config.yaml
gain_aug_db: 10
input: "mfcc"
output_stride: 4
norm: "batchnorm"
activation: "gelu"
residual_init: "none"
optimizer: "adamw"
lr_schedule: "wsd"
decay_fraction: 0.2
Rows from block 6 of a small audio frame classifier, named by matrix and row number. Rows with one number belong to one channel. Each number is 128 + 32 x the weight over its row's rms, rounded and kept within 0 to 255. All counts start at 0. Numbers have three digits each.
After each channel's rows are labels from the 100 clips, of 14976, where the channel reaches its highest value: "strongest on" is what is common among them. Only what is clearly more common there than usual is listed. The data: Morse code for random letters and digits, with fading, noise and interfering tones.
# convs1: first pointwise conv (model.blocks.6.convs.1.weight, 128x128x1), inputs 0-127
# convs3: second pointwise conv (model.blocks.6.convs.3.weight, 128x128x1, transposed), outputs 0-127

convs1.73:158128128128128128128167128128128128100063111073128128128128128128128128128128169128128180128128182128188043128070128046090128158172071128110128128128083128128128052128128183128128128128128128128088128223178128128128128128128128128128140085128128169128083069128187195128128171128128207084128128053128128050130128201128128210128128162095128128128128128128128128128094128051128128128128
convs3.73:128128186128128128128128128128128128128183128128128061204128128128128205087081128128128113128128128019128140128128128158128128226094074128128128085128085076128148071128128128109128128128128128128128128128128128128128128255128128059091076128074128128128128128188128128128194128090128128101182128128128215036128128128128128128128092128128128128128077128128128128128128128128205128128128
strongest on: reverberation; mains hum

convs1.120:128172128128128128063128128128221165128067169128128128128128099128075128128128205128128167146128128128128188128128128128177081128166128128163128128128128128253128128128128128128128128128080128152128128128128075128128128128128128223128128128128128128128184128128199128128128128128128128128070205177183132128128128170100128155128128212128204128211061128128128055128093128128128128128128
convs3.120:128128074128128128128128053128128128128178128078190128128128128059128128128128128064186180128177054153197128128128128128128128090165128128128128128128104128128128128128161128210128128128128128128128128194128128128128015128128128128128128128128203112171128195061128128089082055128128128128128128128191128128128128128128128169128076128170203128172128128128128195128128128128146222128128
strongest on: reverberation

convs1.68:128128128087128128128128062128128128128128128128128128162124182178128141128128128128128152075128106096108128128128204128128128128128128058128128086128171141128128128063209128011167128128128085128128128128128128189128168128086128211165128128128128186128190128128106128128170128128128159144128128208128079057128049128060128128042128148128128128128128128128128128156145128091128029128128
convs3.68:128070128128128128107128172128128128128128128128128128128128188128082128128128128192128128128051098128128128075128128128128128201128196128128060128128128192128065128128128075128072128245128128095128102128128128073128128128158128128128128056128128179101128128073128124128183128128128128177128182128128184128128128128093128069255128085128128128128128128028128128128128128128128128128128
strongest on: reverberation

convs1.71:076128228109128128128128128128128128128128128128128128169128128128128149128128128128101128128128086128071215128078128128128128128128128128128128090128128078128051209128128054128128128128078103128128128070128128128128128051128161128150053128128128128128128062082128128143128128128128128128128128128051120128128128078128128217047128128239128031128128128056128128128128128128128128156163
convs3.71:090099083128128128128128128128128128119128128128128128178185170084128191128095128128184190128128085108128115083128128158128128128153219128177128128059128128162166208183128128128152128128128128128128128177128187170128107128156128128128128026128191128128128160128128128128175068138094098189128128128128128128128070022128128128075182128109128128128128164062128080096203128128128128128128
strongest on: speed: slow; reverberation

convs1.106:100173128128128229128128128128128063128179128200128128128128128128128075128096187128128128128128128128128128128161128067128128128184128128128179128128128074211128128128128128128128095128128128064080094094128183181128128061108051080050153078128128128057128128128128049040128128079128061128128128170128128128175166128128140128128185104157085128090128128158128128128128128128128128128128
convs3.106:232082128128128128128128128128128128128164128128128128128128128128128128128128157116174107128128128154128128128128114128128128128128128128037128142128128128065128229128128102036128128128128128128128128128128250128128097128184128128128128092128128128128108099128128183128128128128128052128045128128128128128128128128128128128128093071200128037178128094197128206167128128128128128227128
strongest on: tone: high; speed: slow; white noise

convs1.101:128204128128051177128088128128037191094170128196128128186128191189128128128146128217128128128128128124053128082128128128128147184072128128128128128223128128181128128085138140128230078128128128128128128128128128194128145128095146128128039128128078128089128128128128128128146128128128128128128128128128128128128128128066128034128128128128128128128128128128128128128128128154128072128130
convs3.101:128128128128170128171128128128163057128093185198128128128128128128128191128198128037128128128154128128128128128128128060128128069128079128128128128128177128128128128128128128128085128041128174128128128128128065128051128128128033217128134128149177128128128128128128128128128128128128128128045128128128128108128128128128142162037128255128128186128128154128128128128128128114128148128128
strongest on: reverberation; speed: slow; clipping

convs1.49:116128128155128209128079093128128061128128128128128022128128128128128058051163128128128128128128172189128063168128128128128128094128128092128126128099128128128128140128128128128135214128128128128131120128189128128148128128117128128128128054128128128128128128180077128128188128128128128128158042168128104128128159061128128255128128128212071128128128128128128179128128128128128128128128
convs3.49:128128128128026128128224128159128128128128128128128128128128128128128100213128128128049128128128128128128128128080128128128199128081165128128128128238128128128128128128128128128128128128128128128164128237128030128128128079076131128068128128193081128178080128128128128128128128076128128128221128128176163128185128128128128128128128091128128193128062128128128128128128128128128128173117
strongest on: speed: slow; clipping

convs1.38:064128128128128215128128128128128128128128128128128067184128128168128128128128077058128128128128128142128203183128128128128128128128054128128128196128128174128128074128211154159210151070128128128128158087073128181128128048128128128128128128075128128157128161128128128128128208128128139128060128128139128128082128128128255128128128128128128128128202128169128128128128128128128128071128
convs3.38:128128128045128079128128128128168057128128128128175128128128161128082128128128052128128128128128128128069128128128128128128128128128128128128109128128128128128128034095128128128128081206128156128128128128037128128128128192128128224128128182128128128128128128001128021128128128128128076128128128128054058128128128172060128128128128128128128181128128128128128128128083182128091128128128
strongest on: tone: high; reverberation

convs1.50:128128128165128128128177128128128128249128128128128128176128128087156005128128128128128128128128119178128128128128128170128128174250128128170072128128128152094128072128128128191142128080128089018128128128128128189128128128128128128128153128133128128083128128128128128047060113128082086128128128128128128128137128128192128128147128128216128107128128128128128128125180156128128128134188
convs3.50:100193183128128128128188128083128128187091022128099063128128128128128128128128068193128217128128128128128082128128074128128128128128180128173128128128128099128097128128200128174128128087074128128174080128043054128128121089051128128128086128128128128204128128128128128128074128128128128128179128128128128128092128128128128128170128203128128128128128128128128128128103042108128128082128
strongest on: speed: slow; tone: high

convs1.19:128128107128197126128128189107245128128095162097196128128128128128128131128195128128128128128128128128128128128128128128128128128161128128128128087128128062184128128128026128128128128128128128174099128128128128027128128128128066171128048128128128128128151128128128128128128092128180128128128205054128128128128128128128002128128128128068128128128128128128128074128077205128128128158174
convs3.19:186128128128213096142128030128128064128072128156112179128128176128128128128128064062167128128183077128128128128128128083128105071128128128128128128128128148050128128128128128175085083128128128128128128155128128074128128128128128128128128180128082049167128128100186128128128102064128089128128128128193128128128128078128172128188128128128128128171128128128050158128074128186103183128058
strongest on: speed: slow; mains hum; reverberation

convs1.77:128128128128218128128088128128122128128128128172128086128128186218128128128128128101128225174128193128128128128128128128128128128128128173128128190128083161128128175037128073128199128128128128128128128063170057128128128128128128195128128128128109128188128128128128046128174128128128171128215128091128128128128128086114128128128128128128102128128128050128128128128128128186128024128128
convs3.77:114128173128128128128048056128162128099128164128128128128128128128050128171198128128067128128128128128128128128128128128128128128183128167093185128128128179128077128128128175128128128128128128128086128128128128128064150128128046145082153185128128204128197128128128128128088191128128128128128128128128128128182128128128128128080053170128128128128185169128128070128128128172174208128248
strongest on: reverberation

convs1.0:128192128128079196128128128113128128077000128188128128170170128128167091128177128128128128128128128128128128128128128117128128177088164128128214128128128128128128059128171054128128128128128121095128128128128128128128091084128055128128128137128128128082128165180112128128015039128058031128151128128128128128128128128128128128156128055151128177128128128174128128128128128128128128128128
convs3.0:187128093128128128095128156128128046085177128128128128128128128128066128128034128128128128168170128128128128128189128128128128128128128128153128128128128128128205128164128189051128128129128128176128128128199128128128128128128128128200128128128128128128128188128186128128128128128128128103034128128128128207128128128128248128128128128128064128066128128128047128088128128128079205128077
strongest on: reverberation; speed: medium

convs1.29:128128128154084128060128112228128190162128128224063128128128221128128128128101128170128128128064128066128128169128052128128046128128128128086128128128085128128128128085128128128100128128128064128128133128128128128128128128128128128128181108128118128128128199128152128128096128104146128128128128078128212128128128128168210128187128222167128128128128128128059128128195128128128128128128
convs3.29:128128159128128128128090012128128077128054128046128179128126128128128128080128128128139128128128128128128128128128128128239128074128130128128128128092128128128128100100128030128244128128128128128128128128128106128128084128128128053128128128128128172100128128205128128128091128128128128128128058205047128128106119128128128128128128103128050128128128085128091128155128128128128128189066
strongest on: speed: slow; mains hum; reverberation

convs1.56:043189128128128128081072128079128026128128183128128128128128128128115128128128128128128128128128146128128128128128156128128178128128128066128205128092128218128128128128128128173128148128013128142128073128128118128128128128057128158194128128128128128128151128128128128128168128128128128128046113128218081128128128174128075128128128128128060201128128128128156128128042063128128128128128
convs3.56:128128187186128128128128175150128128189204128197128128128035084128128128128128128078128143128067128128128066128128128128128149128128128155128128128150185186128128128128128061128071071128052128128128216049185128128128128128128128128128085128128079169128095128056128128128128128059128166179085128157177128128128128198128128081128128128128183128128077128128149128128128128086128128185128
strongest on: reverberation; tone: high

convs1.79:130083128128128128128084000128127128091176128128178106128090128199160128083174128128128185029128186094128128128128097128128128128108128128128128128128128128128128144128128128128128128128128128128128128128128081100206128128128128128128128128128155128128177128128128128128128026128128128128128128128128094128128128059128158162128128128196032107174128128128175232128128128128062066128198
convs3.79:128128128128128128128128128128051128128109128128097078128128164128176102128128128128202128058128075128128128054128128128128162097169165093128128128128128128091074128128128053128128141128128128092128128128128128128128128102128176042073128128128128128233000128128128193128128128128092128128128128092205128128156128158128128180128188128145128128128128128128128128128128220128160128128128
strongest on: reverberation; tone: high

convs1.117:128128128128128128128128128128128128193128128128128071128208062128128128128128128128128128128092030052128128060223128128128128128076128128128128128128166128128128128128128078128128128185173128128128200128128128128088122128128091175128128128189128161128198190128178062128128128082084128128128128128128128140128024128128128104128128128128128128128128128128177128128224128184128225128128
convs3.117:128221128128128037128128128055128128128128128128128131128128128092176128128058128128128128051128196061128128128079128128173128128128129128194196128099128128128128199128128128075128072128128128207128128160022128170156128128128177128128128104085128128128128128128082128080128128192128128128209105128128113128128128128128128076128128128128128095079128128128128128065128128083050128128128
strongest on: reverberation; tone: middle

convs1.13:110119187128128170128062128128128128128167052128183128128128201173128169105128128128050128128086128128103065150057128205128128128128128186176128128128070074128128163093207094128125078128094128217128081128128128128179128128128192170093128128128128128128128128201128128128128128128128128128128128128128034128128128128128128128208110128128128128128128128060168128128089128141183128128128
convs3.13:128128066166105128110128172128128128144128083128128128128128128128128128128128128128128128128128128128176128128128158128191128128097128128128078128128128062128128128128128132128128128128092128128181194128093144128128120068128227091128128128055128055194128128069185128128128128128128188128128128128128128128185095156128128128128128013211128040128128128063128128128128173044128128125032
strongest on: reverberation; speed: slow; clipping

convs1.39:037128128085128128128128128128168128224128128019128063128092128128128128128128128128128128128128047128128128188066128128128128168128075128128128128163128133179128128128128097175128128128128073128128128127128128083128164119128124128174128128128128091128128054043128128216128128128189128097128128128147128128074128060128128143096190128128128023128128128128128086128128176128128128197128
convs3.39:128128177128128128128128128144160128168040051128137128128128128185128128065128128128076128128128128128054128128128128103120128128081128128128128128128128174128128049128128128190128128128037128128166128086128128128128128128032128128128128201128128087128128128145025145128071128128216128065065128191128025170128128128128128128054128128128128128128128128128128128128171128128146128128128
strongest on: speed: slow

convs1.95:128128128128128128128090128128128128128128164140128128128128128128128202128128128128128128128128128074014191128146128128128128128158128128128128128128128173128128211028162128128073128136128128128128128128128128128109128128174128195128128128128128128167128128101000128128128128128128128128128128128128106128128058200036128128128128128096128128069128042128128128128185128212128128128128
convs3.95:128128212128092128070128128128128128098128181128128128128128128128128128190095128128082128128028128128094128128128201076128128167146185128162128185128128128075128128073152095128089202128128128128128128128128085128128128128128128071128184128128086128128128128169128128128128107099128128128128128101128204138128128128057099063186043036128128128128150128057128100050128129128175128098097
strongest on: reverberation; tone: middle; white noise

convs1.86:128128128133128128198204128128128078136128128152098128128121128027128128128128128128128088128128128128202128059143128218196128196128128128128128161128105128185139128086162128164128183128128128128128128146084128128128128128128071161170128128177128128128128128128128178128128245128128078095128001128128128233128143128141128128128052128128128128103136128128128128128128128128128128128128
convs3.86:128171128005128128128172128128128128128135128128128128128188128128128128128128179128128128128128128095128128128121128128128103128128128128128240128128128128151128123128128128168128178128128128128059128128049139079128128128128128128128128128128128128128128145128128066000128128128128128128096128069128128146183149128088220128096128128157182128210113204140128128124128199128096128077058
strongest on: speed: slow; the character "e"

convs1.59:128102177128190128175128128044128193203128128128184128200128128128128083128128078128075168071128189128128128202077128128128128128128157128128128128128128128128128072128128128128128128128128128128214128166128128128211128128065128128128107128128034128064128128094128128128128128058128136195128198171128128078168128128128128128128143082128128128128128128128128147154145128128128034128166
convs3.59:128059128128128111128128141186128128128128128128128128128128181128184128128187128165128128128128128140184154066128128128128128128128128128128128128128128166128128128128128128128020229091128128128128128128128128128157128128222128128172128128128214128092128128128128128128128213128211192227128169128128128128219086128128168128128128128064128128128128128128201128172128128128128128207128
strongest on: speed: slow; tone: high; mains hum

convs1.16:128128062128169071089128156087128183128128175128128128128085128128128100128128226128128128128128128128128128128128074076128128210128128128148128128128091117128128128128128204109128074045128128128063128128128128128128128128128128127128128128128128128060053128128128128128172128128171128031128201128021128008128128128128128211128102128130166128128128137128128128128107089128128128128128
convs3.16:128189124128128128075128128128128128128128128128128128128119128128128128128128212128071149105128128057128101128128128128128128085128055128163128077128106128128163072128128128128128181128239128128128118128128128128128128128138128128128055077128128128168128128128128147027128128128128128020128128128052215128128128128128128128170128128128128128097068148118208128043205128057128128128128
strongest on: speed: fast; the character "e"

convs1.92:080074201171128142085080128128128128128128182128128128128128128128128128083176148000128145128155168160128128128066128178185128128128128128128129194078128185128128168030128128128128128128128128128099088128128128128128128128128128171128128128128128128115170174096128128029128128158113128128128128128170128128128128128085128128199128128128071128128083042128128128128026128182128128128128
convs3.92:128128128198128128128165128139096128128128128200159111128128075128068128128128128112128128091128059128128062085128084128128172087100113128128177128128176128128085128128128128128173128177128128128128217076128128128128128128158157199128039128197128128162128128064080128128171084128189128128128178194128139128128194128128128128153158128128128128128001128128128128082182097128128110128128
strongest on: reverberation

convs1.61:067128128128156128066019128143128128128128224128153128128128128175128152128053128128128147128128080128075128128128178128128197128128128128128128128128074128128128252128128126060128128128128128167128128128090065128128128128128128128128195020128092128128114128128128074128128128128055128140128128128128085128128075128096128128128128128128059128128128128128128177163128120179128046128128
convs3.61:128128128128128161071189163189196062128128128128128128128086128156128128128157128128094128059045128086128093128221128128128128128128115128128069128128177128084128117128128105128128178128128128128128128128155128088128128149181168128128128128128128128128128128128177128128058091052197128128128248128128206128128128171128128128128128128128098128128128128057128080063181172128128128194128
strongest on: reverberation; white noise

convs1.112:128128174128128128128128045207128042128191074128128128128128206193128128128059128128184208158087128061128128128128128172128128128128128097128128128128182128106209128128128128128128128128128128063128128128128128204128128197128128128128128128128128174128169128128128057128128128128128054128128128172128128199153194070128128128128128128128128128128180128128128128128128081128128128039128
convs3.112:128041092128182128128128178128128028128105158128128173128128128128191206073128128128163128056128128128128084128211128128084128128128128128128017191128128128128070128128128128128128128128189128128115128128128128128128128128128213128069128128128189128128091052128128213128128128128128128128128128128099128128128128128128128172128128177128128048061128128128128128128128128128196128128128
strongest on: reverberation; speed: slow

convs1.80:106128180128128095128018023128128072128128193128159128190128128159128128128128128086128148067062128128128128128128128128128128128054128128128128128128128128128128128070128128076128128128128128128128128128128044128128128128088128199255128128128188128128167060128128083128128103128128128128128128128128050128056128128128160128128087128197128128207128128128128128156128128128128128128128
convs3.80:128059067128087128102128128128128128128095128128128128128128208128128128128128128128180128128156034042193155068128128128128128128221128072128128128128128128147128128128128128128128128057197183128128128156128128128128060128128094017095165128103128128128128128128128065128128128143085128128177088097128176128128098095128128210128128148128056128128210122128128128128128128161171128126128
strongest on: reverberation; tone: middle

convs1.21:128128128085128128069128144128132128081128128112128128128125107128128152128154128128128128128182163042137128128128114128128128128000167153128128128128128128128128128061128072128142128183128128128163163128174128128128128183128128128167128172169128164128128128128116128219128245167128128128182128128061116054128128128128128128128128183057145181128055128128128128038128128128128128088128
convs3.21:128128128152246128128102169128128128128128128128173191162128128128058128128128128000128128128024128170128128128163128128128021128128128128128128195023128128128128128119128128151128128128096128128126128128128128128128128128128128128166128128128128128128089090128128128202128128128192128163128128207206128201128128128128056128128128128160128128128128128128128128128128128128128128128128
strongest on: reverberation

convs1.103:128128128128128128128128128128128191128128121066128128186128186195048128128057207128068128159128128128128128128128128076128128069128128128179128095128128128164082128128077128128044255128128128128066128128128128128128128128128128101128128128128128128128128041128128128175128128128128128128128128128128222128128128128128128128128128128128128128073173128095201128128078128128128128128201
convs3.103:128128200224128088128128128023128128128128128128128128168128128128128181128128128128128128128128128195066128049128128128128128084128128128162128128128128128128128227128128210128222128128128128128143128128139128128128128159128128128225128128128128128128153076156078128128199128128051128128128128063128128073128128128128128040115128128128204128128128128128128128128179128128124154188128
strongest on: tone: high; speed: fast; mains hum

convs1.109:134155089128128128198196044157060128126176178163120128128128060128053128128128223128128128128097128128128128128245128128128128146191128128128128128128128081128128128128128128128128128088128148128128128128080128169128128128128090159128128172128128128108128172128128170128046188128059098128128088128128128128128157128128161128128128128128128128128128153065202075128128053046128128128162
convs3.109:057128128128066180065128202181128165128128138122128128128046128128162117176128128168096052128128076209128128081090128171086128128128202128166128128128128128168144128232128128108128196100128069076128128128128128187128152079128128147128128128128128128128128210149078166128128201128128128128128128128128128128128128064128128128098128191077128128128128128163128128128128128073128128128128
strongest on: speed: fast; mains hum

convs1.125:128128128128086128128128128128128128077128113061083128128128128128128128128046128128128100128170059128128045128122128128128128079128128199120128128128068128128128128092128143128085197021128128030128128062128128128128128067155128092128128128042128184128128186128128128128128128128187128128128128128128186128128128128128186213128128128081184128100128164128128128128079128128211128128151
convs3.125:128097128188128184128051128084091128196128128128187128128128128128128128128128128128128128128179070156128128128128128089128183067128106128169047128128144128128128128128064056128128128128128128170128128128109095128203128128176059128155241128128128128128128128128128162173128128128128128154112128166128128128128128128128165188173128128067000128128073128080128128128128097128128184128095
strongest on: tone: high; speed: medium

convs1.41:128128128199128128128128128128128128128119128128128128128128128128242128128215128128128150128128145128191128128128160128133128128210055052128128205128128128128057166128128128128158128128128128128128128128190128213198128031128128128128128128128177085128226128069128128104128128128128128128128230158175128128128128128128128128128128128128128043128128132189128128128128128128107128128128
convs3.41:128128128128200069077128184128128128128081128225128128128084128231128128128128128128128128054128071098128128128206128095128128057128128128128128128156128128128128103128045128128128167128128128077128128128128102128202128128128128128128128128128218128128128092128128128205191128128128128181091073128128098128077128128128128128128128128128046157128163128128128128218128128128128055128128
strongest on: tone: high; reverberation; speed: slow

convs1.31:128128128128184128128142128128016128193128171128128128128128128128227044128128128128128128128103128128229179128128214128128128128128128134128128128175092128128128128128128128128128128128128128128158128128125128214172128128078111151128128128128128171128128237197128128128128172077128128128128128128050076128175128128128187128189128058128128156128139128128128128128164128128052128128128
convs3.31:193128070128128128043128189128128160128128128084128128128066088128096102094128128128128128128128128128128218128188168239128062067128043128128128128050128128128128086152128175128128128092109128128120181128128128172128128128128128128079128128128128128073128163128128107128128128181128128076128128128128128128128180128128106128128128128128096128128156000128128108128128091128128128128128
strongest on: reverberation; speed: slow

convs1.46:128128128128128128039128128128128128147128203128072128091128128155128128128128128128128128128109128107128128128094106128065128128128128128128128128128199128101128128128128128128128128128064128164086187128128128128128128115051160175218128228152128128035186070128128166128128123128128128128055096003128128128128128128128128128077128160128128128128128128128128128065077178128128186047128
convs3.46:128128128108128128128128128161189128128128128174142077181103128152128128128103128154128128128084128128128128128159128105128128086046128128128128128147205199206128128128128128128084128090128128128128128060128128165128128176128128128128128193089197128128128128128128162128128128128149128128038175206128128128053128128128128128096128155014128128195128128128128128071128090012128072128128
strongest on: reverberation

convs1.114:128128128128128128128128080128128181128128128128128010128135128128128128128170128217128128128045126128128128159128128113055128128128128126162128128205205128128128128128079128082166013081128088128128128162128128085128128196128128128209128128181128100128128128128128128128128128128128128166128128128128130128081128128084062128128128082128128128223128210128128128128128128128064128128186
convs3.114:084115128187128187128128128128155096128128128128155128128091041101128128128161175078128128164128128182128128128128180128128113128071128128128128128128216128128128128196195128128219160128128128128128128090190128128093145085128128128217128171128128128045128105156128128128128128128191195128128128197102128128128128128128128128128128037128184145105128128128128121128191077128128039128128
strongest on: speed: slow; mains hum

convs1.64:128128171191128128128128128166073192203201128128128055063185128128128128128094128180128128128128128128128128128128220128128241178235060128128128196128128128128153128128142128128128128128128187128097128158128128128128036128128128128128128061207071128128128128128178136128128128128128128076128172128128175128128128128128128128101128058128128121128128128128128128128128128128128128160128
convs3.64:128174128128128128128128092041128128030128057128057128038128128167128063128128128128128128100128128128128028128128143128128121128073128063128128128088128028097128128128193128042128128128168128153128128046128075128128128128041128128128128128128128128128166128128128128128128128128087128106128128078128128102128128128128128128128153128128128128128128085084115128038176128125128128075128
strongest on: speed: slow

convs1.44:128128128128174128128128161128128128128128128146128128128128128128128062128093128068128128128086128142205128128128128103057169128185013128179128128128128128095128101075128174128128128079092128101055194128128128194128128107128128128128128111128128128030080105128128128128128160128128128089128128128128128062158195120128128198128128117217128128128128128222128128128082078091128128053128
convs3.44:128128128128128182128165107128200055128128128156128128175128128139128128194143216128128128128128128128128128174128128128128199128128040128128128128128128128128128100128128128128128128083203101128128128128180128128128128128128128080128128128128128128128128128179128101128128128074128128098039128128076153094235070128128121128128128128128128128178118128128178156128188128128255227128157
strongest on: reverberation

convs1.69:128128082128128146078128128128128128045152128128128128128069128128128128108128128090128128128128128128042128000128179213137128128128128128051128128060128128128068167128064128128128128128128128128194101217128128128128128092128128128128140128011232128128115128128128076128128210128128128128128128128128128185087128128128128128128128089128128128128094128128128128128128128163128128128128
convs3.69:128128128128128128128128061128128128128128211128255128128128128128128128174128128128128128128128197114128128128126128128222128128074128128128128217128128128128128220128104128251128128128128128128122194128128234128128128128128128128180128128128062128128128128128128128128128112128128172204128128190128128128128128128128128128128128128128128128128076181128059128128128128128128163196128
strongest on: reverberation

convs1.37:128128128128128172128128151108128128128128200128090128059128059128128177128128242128128128144128128128128128128128047077128128128128128091115128128128128128128092128128039026128128128128128128154128130066107128128128128128170082128128128128128128051128128175128128128128060128128128128045128128128128128128128128128190128128128214128128047156128177128083128212128164128128125128207128
convs3.37:128083128173046128128128128128128128128128128128128128128128128128128128128128134032219128128128128128250192128128202179128128128128095128128128128073128128128120188128128128128128128128128128038128128128128217128128128128128128128163128128016078190128128128128128128128128076128128052173071128128128128128128128049128128128128128128147128128128128064128096082146171128128128128128176
strongest on: tone: high; speed: slow

convs1.24:128128128128099052128128128128128128128128128158079090128019128128128076128128128128128128179128043128128192128128183138128128128065175128128128128128128128060128128107193093128200128128128128128207128128128128163128128128128128128128128073128212128082128128042030128128128128128128128128128128207057128128128128128074128162128128128128128128128128128128128128128206128192128128191128
convs3.24:175186074128128128128128128128128164128128128128128128092072085128208128128216128174128050128128128128128128163128128128128070128128128100128128128128176128128179128199037128128128128071074128044128128128165073128128128128128128128167200128128128128061101128164128061128128176128128050128101128128120128128128128139128128128072128128128161128128071081128128128128128128128128128208218
strongest on: reverberation

convs1.96:164128128128064128128128128128128128094054128128128128128128128128193128161128128079128091160128128128193128128128128066103174128128128128128118128128175079128128077128128106084128058090128128130128178128128128076128128128128072128128128128200128128128091128128073128128064062128128128063168128128000055128128128128130128128128122128128163181128128211185128128128128128207070090163128
convs3.96:128128128128128177224147128128128128128107128182094128116128128077128128128128163128128128073072128108100194128128089128104229168193075128128128080128128128184087128128128128128128037148204154196137128128072128128128128128083128128021128128128128128128128128047128128082128128165128128128128128128091128128128128128128128128128128128128128128128128128128128128128128101255128169128128
strongest on: speed: fast; tone: low; the character "t"

convs1.60:128128128128128128128128149128154128145063128023044184158128030128022128128128128128128128128156024128128141128128127128208079128128170179128128128128065128220128128170128121128128092128188123128128128128128128074128128128128128088128128128106128176128128128128128128128128128128068128128128128128128111128075128128128128128128128128128245128128135128128128128179128108128178200128128
convs3.60:061128128051175128128128128128128128128128128128199128128128128128128128128124128128128128064128128128226143093128128128128128148128155128128128128175160128128128128128043128128128128128128059046128128128128128128128128128197128128128223128101128047160179128128128128128145125139128128118128128128176068088150128162228128128128128128079128051128178172128199128128049128128128047128128
strongest on: speed: fast; the character "g"

convs1.40:128128128226180128128159128128128128128128128128060128231128177128128221128095166128128128128128103128128128128128128128128128128177068128089128128093079128162128128000064128128142128176128128128128128128111128128099128128128128238128128128128139128128128128095128128128128128128128128128128128142128128128044128068128095128128128128128128128128128128128051099128128128128128058128128
convs3.40:059057128118128149150111128171128128050104128128128173128128128128128128128128128128055184048181128128128184128080128128128128083128114076153128128128116128041128128188079070128128128128185128128128128178128080128074128128128128128128128128128128181128128128128128128128128128165128128128128128128128153115128128093128166128148128128128179128077213095169128128236128128128212231128128
strongest on: reverberation; speed: slow